A small image classifier, trained from scratch.
Training: 8300 steps, held-out accuracy 92%.
Data: trained on single printed letters, digits and signs in grey, bent and noisy, 395000 training examples.
Rows from block 6 of a small image classifier, named by matrix and row number. Rows with one number belong to one neuron. Each number is 128 + 32 x the weight over its row's rms, rounded and kept within 0 to 255. All counts start at 0.
After each neuron's rows are labels from the 100 images, of 14848, where the neuron reaches its highest value: "strongest on" is what is common among them. Only what is clearly more common there than usual is listed. The data: single printed letters, digits and signs in grey, bent and noisy.
# fc1: MLP up (model.blocks.6.mlp.fc1.weight, 768x192), inputs 0-191
# fc2: MLP down (model.blocks.6.mlp.fc2.weight, 192x768, transposed), outputs 0-191

fc1.666 [176 148 165 172 159  68 151 129 145 191 155  83 203 151 104  99 103 124 132 125 174 145 161 108 129  57 165 105 127 102  50 146 134 174 177 168 116 138 139 131  75 119 147 161 132 190  86 105 141 108 149 101 157 181 138 120  74  96 177 133  92 124 168 157 134 166 126 155 134 110 135 125 152 102 100 120 139 116 121 141  83 157 145 136 158 179 121 150 163  87 112 157 136 165 197 169 158 117 144 160 116 140  46 167 149 112 129 127 179 168 184  89 137 180 149 129 138 109 131 172 185 130 141  57 208 108 161 137 131 111 138 141 119 160 150 141 128 137 130 135 106 131  38  97 143 126 167 156 140 124 157 130  92 153  73 149 150  97  83 127 146 134 148 127 120 216 145 169 128  81 155  81 109 118 197 127 111 161 121 133 180 135 122 118 107  99  90 137 138 102 123 120]
fc2.666 [141 131 118 171 116 117 205 172 140 101 105  91 178 121 125 124 130 138 117 122  65 158  83 114 129 146 111 163 133 113 122  86 124  70 137 167 117 150 122 133  82 122 147 147 181 163 120 152 126 144 111 166 129 165 119 147 126 216 145  75 190 204 214  69 144 103 150 131 107 113 106 150 102  99 131 114 156 151 117 118 144 180 106   5 171 145 163 109 109 119 150 165 186 142 153  89 146 143 103 109 104 136 119 146 156 116 166 143 152 113  84 159 102 128 107  73 151 153 141 129 102 116 122 122 103 113 156 115 103 117 125 127 134 138  95 161 120 156  95  93 168  67 201 154 104 147 118 111 114 231 146 112 154  96 142 145 117 127  75 180 117 204 118 162 107  85 125 189  89 124 175 143 105 112 157 131 102  84 128 135 169 114 111 150 134  71 163 129 150 153 135 115]
strongest on: digit

fc1.594 [127 223 125 114 136 152 108 125 169 123 117 182  94 149 119 163 133 109 101 157 125 154 139 150  96 114 137 156 139  80  99 129 170  64 144 149 128 125 143 103 100 121 154 161  81 128 124 155 109 131 204  98 147 118 134 130 127 123 121 106 155 117 157 118 116 186 114 130  82 188 125 121 104 195 169  98 182 149 170  72 101 128 168 151 161 106 150 115 168 140 110 102 119  71 192 138 127 110  82  86 105 139  87 159 115 128 173 142 155 107 116  52 159 162 114 181 144  69 178 158 135 121 140 123 124 109 157 126  97 147 198 125  26 121 194 133  80  72 143 121 147 171 129 114 103 102 134  91 123 191 101 117 159 171 128 133 147 161 179 149 157 129 180 113  89  93 118 157 101 178 158 150 150 135 111 103 108 147  72  99 138 144 189 157 126 171  97 112  69 156 131 100]
fc2.594 [ 64 128 108 157  88  79 125 123 142 171 103 106 126 118 154 106 147 133 160 122 149 139  98 208 134 115 102 204 111  78 121 111 110  60 140  71 123 120 124  83 108 112 114 148 156  99 101  78 152 181 155 127 146 152 124  97 146 130 131 189 116 139  99 126 108 145 110  83 195 132 101 108 142 119 170 108  70 104 146 107 141 157 111 122  98 155 158 126  73  98 111 162 180 176 138 147  75 106 132 148 119  99 156 170 110 112 161 164 179 140 135  83 117 141 131 114  56 127 131 167 137  97  87 119 193 111  90  92 131 129 140 199 111 146 108 106  91 103 138  67  96 137 129 163 120 145 133 131 119 149 138  82 141 107 149 135 186 125 159 116 125 155 148 110  78 193 167 101  53  86  82  94 111  63 125  97 126 163 136  86  52  94 166  93 131  89  86 100 195 123 167 150]
strongest on: the character $

fc1.278 [155 160 159  75 136 147 200 159 119 148 134  98 160 132 129  66 136 124  68 141 112 126 120 133 104 172  96 118 129 123 104 112 115 164 173 135 161 163 170 132 105 145 112 156 138 130 186  78 176 169 174 128 125 146 122 117 120 137 136 144 113  94 133 128 142 116 152 185  79 115  83  66 130 136  95 103 161  99 125 141  97 122 172 100 103 148 193 132 170 138 132 143 141 102 122 129  89 133 125 159 150 149  94 146 157  94 111  82 156 119  85  93  82 132  94 175 166  92  77 120 182  89 228 117 128 120 115  96  92  62 192 174  81 141 127 136  76 165 122 162 148  80 147 102 133 146 150  91 119 158 133 153 175  70 135  88 204 124 101  96  93 121 135 201 117  70  95 155  70 143 159 114 141 115 137 160 149 167 166 155 146 111  96 131 147  91 141 125 122  74 115  47]
fc2.278 [135  81 109 139  92 127 168 128  96 120 151  71 154 140 131 202 110 143 165  98 162 163 135 133  92 152  92 150 125 155 148 118  80 133 129  86 101 106  85 164 126 155 153  91 137 124 136 152 133 101  78  64 106 161 142 143 106 146 139 145 209  80 134 175 155 162 144  86 144 123 119 130 132 107 114 159 141 119  81 127 194 124 200 131  88 140 134 138 116 175 145 141 160 122  99 142  90 163 138 110 133  82  97 151 141 167  51 164 161 175 131 125 103 123 110 118  82  82 117 164 154 108 121 192 104 153 157 119 146  84 111 105  98 145 150 121 118  99 151 104 108 190 134  57 152 148 106 125 106 126 130 151 194 199 131 175 168  74 185 180 112 146 146 149 194  90  99 105 103 141  90 116  79  45 152 117  85  50 173  95 133 125 139 137 186 142 111 105 147 132 128 105]
strongest on: digit

fc1.430 [150 116 124  98 119  87 119 178 117 194  96 126 114  88 110  87 129 114 119 127 137 138 215 188 141 117 119 164 105  87 163 120 101 136 107 164 163  64 148 129 146 114 145  68 137 134 121 155 129 141 105  89 143 117 124 116 120 123 134 147 134  92 116 170  87 133 138  93 125 146 113 112 107 148 130 221 102  74 140 125 166 134 154 144 100  67 129  78 138 133  88 170 156 179 169 154  89  99 113 101 145 124  61 112 104  92  87 198 158 107 173 104  97 136 113 109  78 190 130 139  99 161 149 152 142 162 155 144 161  92 116 156 141 164 121  79 121 170 148 104 177 154 186 159 173 127 161 118 101 217  97 139 186 153 111 150 118  99 143 143  80 153 122 162 105 107  88  99 120 132 133 129 116  95  11  91 145 134 118 114 116 127 113  61 127  75 109  91 155 108  95 175]
fc2.430 [172  81 123 163 121 127 154 141 146 157  53 144 167 110 132 127  94 142  53 112 127 118 131  99 112 116 157  97 147 118 121 120 114  82 116  94  62  40  81 158 139 115 105  85 148 114  95 134 164  87  85 146 128 204 185 115 136 111 171  89 139 122 149 108 142 134 113 106 149 106  92  66 140 135  77  93 131 125  95 121 148 153 181 165 152 148 131  74 115 167  58 149 110  76 114 160  90 109 171  96 202  98 132 109 126 130 163  70  74 127 175 131  95 114 112 159 132 168 178 131 164 100  43  78 116 120 146 144 133  73 114 134 130 103 102 136 113  44  93  92 129 104 131 110  35  92 126 141 134 122  97  80 127 119 163 142 134 137  83 122 132 152 126 107 112  74 118  91 131  77 124 138  88  87  96 162 160 112 159 122  88 157 173 104 109 144 132 149 111 114 133 140]
strongest on: the character $

fc1.759 [116  79 186 168 157 156 104  78 133  70  96 108  85 105 118 136 104 119 126 126 138 154 196 128 136 131 128 160 147 170 162 132 158 132 133 159  93 128 122 158 184 114 142  70 119 142 111 141 149 140 166 135  82 176 153 107  97 136 184  93 134 134  88 118 103 145 169 137 129 113  96 111 117 101 125 191 178 121 115  88 137  46  61 128 203 103 108 142  86  49 152 151 150 149 104 100 161 109 138 165 100 124 104 137 142 131 183 159 176  97 148  94 164 110  88 134  82 200 117 125 136 142 130 123 150  81 167 105 102 154 115  55  70 160 139 163 147 156 143 111  71  62 166 182 131 123 181  80 146 166 112 136 135 146  87  98  81 123 150 108 137 132 155 118 130  55 126 123 119 121 126 176 133 125 156 127 126  78 200 144 107 121  96 127 136 131  81 171  98 133 162  67]
fc2.759 [148 111 145 126 120 122  90  59 108 179 140 111  76 101 110  90 135 136 112 153  97  99 162  39 176  66 139  58 138 127 117 140 145 158 143 175 105 133 158 128 107  85  94 158 151 195  95  71 123 130  88 114 159  96 136 110 158 162 140 104 180 129 168  90 130 108  86 113 128 165 161  80 127  80 176 124 139  70 191 160  90 139  87  98 147 131 215 121 158  69 131 127 129 124  89 126 210 147 124 174 121 139 121 131 130 141 137 104 115 144  54 155 112  92 188 151 126 125 122 177 131  81 146 150  87 137 145 153 152 116 106 198 147  90 131 134 112 160 118 102  67 123 142 145 132 142 150 147 121 125 193  85 123 143  79 127 123  94 125  91 152 118 105  93 153 170 199 115 129 137 191 132 143  76 115 114 126 141 164  81 139 157 159 133 113 124 168 112  79  78 131 121]
strongest on: small letter

fc1.436 [124 123 115 162 173 179 152 116  77 128 122 158 134 115 138 169  93  90 108 130 142 156 138  87 107 116 139  83 111 153 161 209 147 161 133 152 183 123 127 157  55 130 120 118  98 126  84  49 135 103 177 145 141 119 147 123 118 162 111 127 129  95 103  52 126 167 148 137 148 126 178 108 142 130 160 141 138 143 110 133 140  75 128 129  46 105  64 110 226 133 116 151 145 108  91  94  43 124 172 127 183 114  74 127 116 109 178 158  94 163  78 159 164 185 112 122  61 138 122  71 116 125  72 122 145  62 148 138 138 142 182  96 157 183  85  91 157 136 130  52 126 127 159 108 131 153 171 154 125  89 126 148 149 142 136 120 135 153 171 120 111 168 148  99 122 113  91 188 108 127 130 129 171 130  90 143 144 127 104 137 109 108  85 135 107  64 131 147  82 105 112 104]
fc2.436 [173 126  97  92 147 104 155 135 144 137 162 111 175  86 110  45  99 113 130 149 135 162 183 108 152 107 125  80 120 122 160  67 193  46 153 154 106 114  51 151 149  60 130  93 102 178  89 159 127 148 131  95 129 111 101 104  76  71 119  79 156 126 143  46 176  95  87 153 105 126 126 156 138 152 117 131 118 133 110  92 114 193 100  86 116 116  94 153 104 103 146 149 177  90 184 111 160 106 144 149 187 143 121  92 100 102 148 152  95 118  94 181  80 102 143 125 179 130 134  53 129 162 118 104  49 138 171 131 109  74 130 132 158 113 157 143 134 112  97 109 149  68 122 129 124  81  88 122 126 183  86 110  80 130 180 130 108 117 141 122 148  99 165 118  90 185 124 114 126 118 126 140 159 162 121 105 128 154  90 126 135  91 149 135 179 142 105 144 165 115 145 176]
strongest on: small letter

fc1.287 [107 100  69 162  75 124 118 175 117 198 119 122 126 150 149 137  71 151 165 146 173  96 107 139 139 122 114 171 152 117 138 176 140  93 195 133 111  84 107 147 134 100 155 143 127 124 137 126 120 101 154 108 116 155  87 173 128 114 171 127 168 153 155 200 160 153 164 154 143 141 134  16 107 104  78 133  93 105 112 124 157 138  74 153 107  96 190 186  47 104 110  97 172 104 149 105 150 141 155 139 109 174 166 176 133 153 109 134  78 132 133 139  95 225 109 114 127 154 134 118  27 134 143  99 110 138  88 122 145 115 114 147  57 161 167 107 159 120 106 124  95 137 157 120 119 173 134 175 144 120 107 127 131 166 125 130 145  76 149 132 165 153 146  81 152 175 121  76 119 122  84 146 106 149  98 176 106 168 158 145  86  95 139 178 157 145 157 115 152 104 165  91]
fc2.287 [ 98 136 158 138 134  90 133 195  89 157 113 106  89 153 111 127  57 126 122 119  85 115 148  94 162 120 108 167 130 141 114 114 121  52 153 133  64  79 142 148 113  67 125 137 156 184 108 149 136 142 137 112 121 107 151 103 154  70 120 191 164 164 129 130 185 113 108  84 133 116 156 122 124 114 120  89 103 109 119 118 114 144 139 124 129 143 132 159 188 102 163 113 156  83 126 187  72 125  86  59 155 145 133 153 157 150 135  89 103 115 118 160 119  52 150 112 133 109 125  97 156  89 106 135  95  88 113 145 120  80  93 122 175 130 126  86 117 145 150 183 140 157 111  42 118 170 150 137 152 114 129 125 196 160 104  99 138 132 156 163 105 119 190 195  83 114 150 103 105 122 151 175 142  60 115 129  15 158 118 146 128 143 131  75 111 165 101 178 134 192 100  92]
strongest on: the character Q

fc1.337 [ 94 166 140 158  81 138 141  70 138  77 121 113 136 178 168 109 177 176 138 123 114 109 120 104 141 100 134  85 124 166 133 171 146 183 148 107 136 115 154 132  96 123 123 165  85 189 147 140 146 107  65  89 171 155 153 191 154 128  98 100 171 169  97  97 137 183 123 155 171 140 136 131 156 119  78 210 138 128 138 124  86  85 126 118  78 127 113 152 112  97 173 160 104 152 140 146 127 123 159 133  50  86 139 134  85 128 127  90 126 113 126 105 119 137 137 157 156 134  92 149  77 200 157 120  77 138  71 153 114  72 168 120 131 111  97 101 165 151 129 123 135  87 145 117 135 152  69 160  91 195  45 130 154 159 114 171 102  99 172 171 140 131 152  85 139 125  70  90 156 158 191 109  86 105 162 124  74 102 135 189 169 121 144 191 145 122  98 119 122 106  91 123]
fc2.337 [141 115 161 119  92  81  77 123 148 124 106 207 141 133 104 189 105 142  95 123 144  96  98  64 178 114 161 142 160 110 149  54  91 166 112  84 185  74 116 151 120 149 104 174 161  78 147 180 115 116 114 124  89 121 173  74 147 138 130 110 116 137 121 148 161  96 162 135 121 123 136 144 144 109  82 147 131 138  93 100 175 132 155 232  86  96 162  93 143 120 144 134  90 135 109 161 109 146 121 133 104 163 139 205 171  97 130 104 146  85 157 125  75 162 122  96 126 149  66 161  97 213 128 152 104 128 135 162  93  87  99 106 138 135  97  99 148 184 104 148 154 122 131  98 111  98 127 122 137 151 147 128 134 166 188  94 145 141 125 164 136 218 123 120 132 109 127 152 138 165  96  66 149 111 146 118 158  94 113 151  69  83 165 120  57 160  97 191 143 139 104 134]
strongest on: the character $

fc1.358 [134 120 109 146 124 163 112 115 179  70 108  93  77 171  86 122  83 129  88 113 153 160 148 102 115 146 138 175 140 149 153 132 172 218 125  52 128 163 105  86 101 114 130 112 108 141 102 134 156 126 125  96 104 110 121 121  77 110  95 111 134  92  82 119 188 112 127 127  78 134 126 158  88 134 142 193 166 193 114 156 165 150 181 152 113 135  82 126 148 122 106 150 116  47 114 116  61 167  96 148 163 171  96 121 150 137 143 124 108 121 123 121  93 204 127 134 141 129 153 119 151 143 132 135 106 119 176  77 140 150 145  82 101 155  77 128 113 122 136 119 106  91 101  85 143 159 145  89 117 209 176  73 153  68 151 123 109 123 191 113  57 118 106 160 174  97  72  96 106 103  88  78 136  93  95 158 140 142  72 129 118 138 171 133  95 152  93 151 121 177  64 131]
fc2.358 [214 116 160 149 112 128 179  59 181  91 158 154 118  86  50 134 163 126 137 157  88 162  92 120 155 118  68 133 123 107 148 145 135 114 147  81  67 119 106  93 132 134 105 111 100  64  89 124 128 125 175  53 136 118 223 118 129  83  82 105  68 106 114  94 110 121 128 140 101 134 142 155 131 114 162 114 158 129  92 133 146 141 121 113 120 151 122 150 118  87 140 187 132 109 134 136 184  80 124  90 192 126 133 166 112 167 116  96 170 149 112 141  84  62 106 183 154 140 147 185 172 170  55 136 134 173 115 133  93 101 119 115  97 117 184  86  88 119  93 131 171 112  94  96 104 164 132 131 109 106 146 114  97  70 148  97 115 128  94 185 116 115 142 106 122 176 148 111  85 161  87 129 153 108 132 149 114 115 114 146 188 152  78 139 159 147 111  87 135  99 102  78]
strongest on: small letter; the character a

fc1.221 [ 87 149 119 110 140 141 167 121 144 109  31 136 126  73 103  72 130 124 150 125 140 120 255  92 125 138 108 130 135  93  90 127 160 222 113 102 169 113 130 115 102 129 127 115  89 152 156 148 123 172  99 101  97  93 143 128 142  91 141 130  71 119 103 137 131 116  97 107 151 159 131 121  94 112 120 153 179 146 131 109 165 157 146 118  70 169  32 144  91 136 110 165 108 185  46 150 133 205 108 131 178 147 125  92 178 115 159 115 115 173 165 106 138 139 127 143  75 119 146  12 125 123 112 125 116  76 155 123 141 124 155  98 140 135 148 107 167 138 128 108 147 147 165  99 131 141 149 110 107 114  87 112 124  98 110  60 118 158 185 119 106 158 160 133 106 137 130 186 142 154 164 133 123 130 118 152  94 192 116 142  98 142 177 142 146 104 117 132  77 146 109 135]
fc2.221 [132 150 170  88 120  47  95 120 104 126 154  83 169 174  99 169  92 130 103 108 118 132 172 134 172 147 117  85 138 172 163 103  98 126 108 150 124 155 130 122  77 132 140 102 209 118  85 147 101 130 138 113 104 147 134  72 152 129  79 155  97 142  86 109 118 153 135 128 199 135 124 190 117 148 108  94 194 176 141 151 108 105 180  65 149 117  91 110 121 183 191 127 151 142  90 150 145  85 126  76 134 101 141 139 127 114 187 146 151 121 164 140 133  63  54 148 128 141  84 139 133 150 111 147 127  81  84 152  83 209 107  63 121 169  99 115 151 136 117 122 171  79 110  82 105 165 132 138 133 143 169  74 181 115 116 121  77 150 172 116 162  85 165 120 125 130 135 169 125 127 130  97 175  95 104 134  93 125 110 185 188  85 104  71 129 162 105 114 139 154 116 122]
strongest on: small letter

fc1.531 [191 126 141 135  89 102 108 155 161 143  97 108  69 105 140 114 101 163 151 178 115 194 168  67  89 158 168 135 114  95  95 114 137 183 126 171 144 120 161 114  94 113 162  66  83 144 128  81 145  99  33 138 137  88  90 109 107 167 106  93 109 142 149  93 152 108 149 157  89 145 130 135 115  90 120 122 220 170 147  55 154 102  71 116  96  94 111 144 144  99 111 182 101 164  74 168  85 189 102 106 201 152 141 110 138 128 134 152 107  83 154 136 137 164  92 145 168 116 108 128 149 176 121 111 153 141 124 119 168 133 165 127 167 163 124 127 148 138 120  84 122 196 140 133 130 131 124 135 135 150 102 116 137 167 160 120 141 125 126 116 134 139 126 127  92  70  62  72 171 167 169 111  95 111 121 118 164 102  99 139 148 190 226 118 138 136 128 121 139 122 116 192]
fc2.531 [127  93 170 105  90 102 148 115 185 127  90 124  90 149 139 102 129 127 129 141 104 126  70 151 203 146 129 150 143 170 151 157 126 145  98 151 122  58 126 145 128 154 156 166 145 142  96 141 133 110 116 141 132  85 133 110 198  96  76 103 119  97 152  82 107 149 166 176  76 172  77 125 159 114  83  70 192 100 139 151 147 102 144 220 125  83  85 155  80 121 139  93 170 133 141 110 171 154 107 107  85 173 138 154 123  64 176 118 122 179 165 161 192 110 154 119  81 127 119  95 120 184 110 157 130  75 118  74 173 149  76  53 145 122 126 112 160 161 108 134 161 130 159 127 122 169 119 149 118 139  99 134  83  99 163 123  91 102 152 142 159  66 120  93 120 144 144 172 149 113  95 133 148 118 146 135  53 160 134  96  99 190  96 163 127  73 113 135  96 123  92 147]
strongest on: small letter

fc1.122 [124 133 141 111 119 104  95 161 112  73 116 149 172 129 124 137 154  96 141  95 131 203 132 168 129 145  96 152 130 112  84 104 142 255 137 102 125 134 125 122 125  72 145  59  92 117 149  58 140  94 115 117 107 134 180  80  81  99  70 141 125  75 126 152 116 113  74 118 101 144 136 139 128  94 135  98 108 167 129  84 131  74 102 130 123 129 157 131 115 100 110 147 133 161 157 100 156 135 126 155 140 141 143 141 143 145 134 154 148  67 203 127 165 136 122 150 238 103 106 146  86 119  92 134 168 165 140  67  89 105 174 110 119 107 251 146  76 136 137 105 187 138 157 118 111 133 105 110 127 114 120  96 152  98 107 116 188 103  98 146 111 132 128 164 153 134  59 111 163  98 173 102 104 128 107 146 133 149 127 145 141 100 103 159 131 117 162 115  98 140 150 112]
fc2.122 [126 117 110 140 126 103 156 145 102 170 156 166 147  94 173 125 165 117 122 174  72 109 120 106 128 121  91 117 129 201 169 134 203  70 164 161  92  63  87 124 158 111 145 129 135  81 139 110 140 144 139 103 140 183 126 134 187 140  98 119  96  94 137 111 140 155 166 140  73 134 184 143 137  77  81 163 156 157  66 134 175 129  92 180 133 103 173 140 124 115 146 116 162 136 148  94 147 162 147 164 108 135 173 177 127 158 124 156 169 146 180 149 142 126 144  76 116 119 196 138 102 104 126 129 123 114  40 136 116 186 113  77 162 153 108 130 148 152 151 168 150 106 104 143 164 117 139 135 114 183  90 184 195 164 139 164  92 109 160 146 153 157 103 121 176  48  86  86  49 129 120 134  99 157 144 174 106  77 190 146 170 154 129 157 147 114 126 115 119 106  99 121]
strongest on: small letter; the character i

fc1.115 [114  97 136 130 151 146  97  73 131 159 107  34  77  81 151 150 235  98 123 147 118  70  70 160 108  81  81 174 123 190 157 156 150 110 146 104 107 113 120 136 139 124 148 110 167 118 142 167 109 145 245 190 129 160 153 117 145 147 130 133 121 132  69 134  76 169  82  61  80 110  82 127 117 137  69 132 148 159 130 104 135 155 146 210 108 168 116  85 164 131  99 102 200 116 121 119 108 114 112 137 129 112 148 121 108 150 149 112 155 146 120 138 129  71 114 132  91  96 125 156  88 120  96 154 132  98 117 100 108 170 141 129 122 146  53 141 130 124  96 131  74 151 191 151 134 128 116 156  77 114  93 110  58 141 152 139 144  90 130 139 180  92 109 139 136 151 112 157 126  98 137 146 146 102 147 125 127 152  76 143 108 120 138 195  98 109 140 129 128 177 170 130]
fc2.115 [103  77 147 185  43 125 142 150  87 141 161 114 121 103 175 172 118 106 140 111 151 159 172 118 105 137 168  84 144 154 124 115 125 124 146 152 174 138 118 146 231 200  92 167 114 121  99 145 132 116 123 133 166 109 143 130 126  77 193 123 148 178 136 161 138 110  82 153 124 142 129 168 129 142 142  88 176 111 129 160 138 149  63 130 157 175 181 151  91 152  95  81 150 130 186 143 108 120 134 120 149  53 131 101 137 179 118 114  86 173 167  78 109 116 142 162  90 101 192  97 133 153 135  89 108  72 116 146 133  89 135 110 128  92 117 116 104  77  91 115  15 102 123 162 148 121 124 145 156 193 112 169  96 126 104 152 168  99 133 127 137 181 128  98 132 124 142 151 143 149 189  93  99  85 148  94 155 178 121 106 171  98  92  92 115 173 128 163 114 134 122 151]
strongest on: the character $; digit

fc1.658 [171 178 111 147  88 181 117 110 106 105 110 127 100 122  84 123  88 168 161 113 119  62 132 201 105 174  81 166 109  80 138 136 106 116 105 119 157 104 125 118 208 128 100 147 144 161 161 115 128 163 184 140 152  86 102 102 107 166 201 123 149 103 145  52 149 182  67 142 204 118 136  81 178 161 167  86 108 142 153 124 123 137 129 107 138 109 165 126 145 124 145  39 151 122 177 146 120 131  91 120 165 104 134 141 177 133 111 144  81 103 187 117 125 124 165 154  94 161 151  47 187 134 145 112 104 115 145 118 127 116 178 137  95 100 169 134 124 149 127 113  94 147 198 123 132 122 166 114 121 156  92 133 137 109 115 165 138 109 117 126 106 100 182 126  94 138 129 145  65 115 119 113 136 134 107  56  98  75 106 148 147  67 145 140 120 137 118 110  89 123 117 225]
fc2.658 [139  46 124  77 151  92  49 166 112 165 194 112 104  72 128 154  80 115 134 133 180 119 133 125 114  57 195  74 125 133 163 148 141 170 184 134  86 148 118 118 107 164 153 133 165  96 139 151 107 130 116 138 132 120 201  96  92  82 106 115 175 148 121 155 122  99 130  74 151 141  48  63 141 134 156 143 167 126 129 137 116 154  81 118 143 136  91 111 110 117 103  81 127 164 126 122 122 124 109 135  91  75  86 175 161 141 120 164 114 121 164 197 133 100 159 177 164 152 110 103 123 176 121 132 154 128 147 181 234 174 149 103 132 130 120 110 111 152 159 171  99 151 110 141  99  86 120 112 114  83 121 115 130 125 131 141 105 142  79 145 206 186 123 125 132 128 124 122 148 171 140  82 149  41 129 145  88 150 142 147 145 121 118 189 107  95  98 142 141 114 117 139]
strongest on: small letter; serif; the character y

fc1.441 [175 125 120 116 122 172 121  80 173 158 157  62  99 160 116 172 150 117  38 157 112 148  93 137 102 113 145 138 121 119 128 151 160 116 133 106 144 108 119 110 152 193 122 118  63 187 113 164 110 183 183  92 120 144 126 116 122 169  69 121 125 189 110 172 111 127  82  69 143 133 154 113 115 110 128 119 136 101 143 116  77 117 120 157 125 125 164  80 172 149  87 117 110 120 150 166  81 133 163  74  96  87  90  86 140 150 136 120 166 143 125 120 138 109 120 132  95 136 138 154  66 124 115 102 128  66 146  93 142 151 126 120 114 132 104 138 125  74 131 123 116 208 195 161  87 148 127 123 112  67 128 117  85 127 178 200 194 116 198 144 184  64 234 149 137 159 113 128 120 110 157  94 121 105 134 125 142 156  67 163 112 117 140 119 146 153 145 162 121 164 165  95]
fc2.441 [ 91 174 170 133  91  69 128 111 126 114 194 109 162 148 120 103 154 126 157 120 136 138 149 160 146  57 110 119 146 173 164 128 127 130 123 196 179 104 152 140 135 170 154 112 182  97 145  61 111 130 141 123 132 173 143 139 119 108 128 113 138 144 127 137 137  96  90 163 122 114 103 178 128 158 118 218 112  88 125 135  76  66 138 166 129 132 117 163 112 111  67 139 135 158 159 118 126  62 142 106 115  95 153 135 201 132  91 155  79 181 132 115 118 108 114 114 107  48 115 116 135  93 164 108 178  84 145 147 155 125  97 109  90 172 178  84  89 118 173 169  75 119 154 165  90 149 126 147 134 108  96 122 136  93 120 203 142 172 151 108 135 175 223 162 130 112 151 130  84  78 167 150 126 132  81 117  98 144 112 162 122 129  50  73 109 162 124 103 122 177 123 116]
strongest on: the character $

fc1.141 [ 91 205 154 105  97  94 119  46 106 124  88 139 101 112 113 138 135 110 126  85  79 118 154 139 102 136 138 155 132 127 110 122 132 122 129  96 136 147 118 108 159  85 126 180  93 136 112 143 139 121 155 111 115 136 120 118 157 156 128 130 176  81 142 142 211 126 201  70  84  78  50 150 116 126 137 136 133 123 155 204 122 139  65 148 164 169 116 134 164 115  87 179 121 132 169 184 131  68  72 108  83 146 134  99  92 154  88 145 100 166 156 155 145  84 126 113 125 123  73 179 190 105  91 111 140 130 136 122 113 123 115 184 133 129 131 110  94 168 162 149 216 109 187 128  88 119 165 138 118  98 109 161 171 154 152 135 121 176 178 122 140 119 219 226 139 160 112 126 147  80  92 129 140 127 163 105 122 137 120 139 170 145 128 116 151 116 101 114 148 131  72 137]
fc2.141 [133  97 132 159 122 108 108 142 121 142 138 101 174 183 116 154  81 123 126 137  91 147 145 157 129 107 172 110 118  93 104 126 141  93 118 130 199 159 136 138 128 119  75 134 180 121 122 125 143 150 159 201 125 182  70 105 136 165 136 115 145  84 130 124 109 138  86 211  98 122 108 118 103 143 149 125  94 135 150 170 132 132 154 165 101 100  85 123 125 162 106  90 142 212 115  99  99  41 165  98 156 138 161  98 126 106 134  91 186 150  95 121  88 136 173 149 179 144 175 168 119 147 129 172 133  75 107  75  82 183 112  62 104 171 107 175 152 175 146 105 171  72 151  97 161 149 100 124 109 200  79 138 118  75 148 174 161 141 171 171 187 126 122 152 138 124  76  87 114 167 104 111 135 119 193 103  92 124  72  99 125  91 148  81 118 134 129 125  97 111 120 165]
strongest on: digit

fc1.681 [138  70 133 111 125 158 118  95 134 109 127  96 114 120 126 145 168 132  87  95 157 111 192 176 111 102 155 147 123 139 170 122  84 119 183 152 101 114  81 151 114 133 147 144  95 129 151 138 128 143  92 153 112 149 105 119 142 105 113 130 202 225 125 110  82 104  85 127 126 201 149 150 112 104  73 131 121 138 122 109 141 121 100 140  80  78 180 155 186  95  89 124 130  95  74 115 154  81 183 198 134 174 112 141 171 105 156 179 159  98 120 122 136 168 111 124 163 172 144 141 162  70 143 131  96 124  82 130 137 135 167  84 109 129 178 143 144 178 128 143 114 148 136 151 130 151 141 135 103 118  98 162 195  53 106 187 172 148  91 125 142 113 115  95 156 139  67  76 157 108 154  99 131 138  64 115 145 149 165 106  78 109 101 117 141  57 161 112 159 185 206 149]
fc2.681 [123 103 143 114 168  73 142 114 170 198 114 169 163 108  87 147 107 124 122 139  88 125 109 157 118  72  90 111 143 100 137  79 160 115  97  94 174 128  53 119 112 166 125 135 151 110 162  99 134 165 130 111 150 140  87 132 118 161 110 147  98 126 157 104 145  92 172 114 175 107 107  68  99 171 100 146 144 121 152  61 119 141 161  81 183 118 118 134 164  95  98 103 127 174  75 143 130  90  87 161 160 116  67 155 123 107 170 120  77 148 109  95  98 209 181 118 163  83 118  97 117 116 168  79 106 109 158 119  74 141 105 154  96 131 159 131 125 198 116 116 121 115 108 174  67 119 178 106 138  72 149  82 131 108 127 167 147  74  92 120 137 129  84 114 116 163  47 111  88 161 163  70 143  96 101  85 160 117 138  99 147 122 147 141 128 160 150 113 133 174 215 111]
strongest on: digit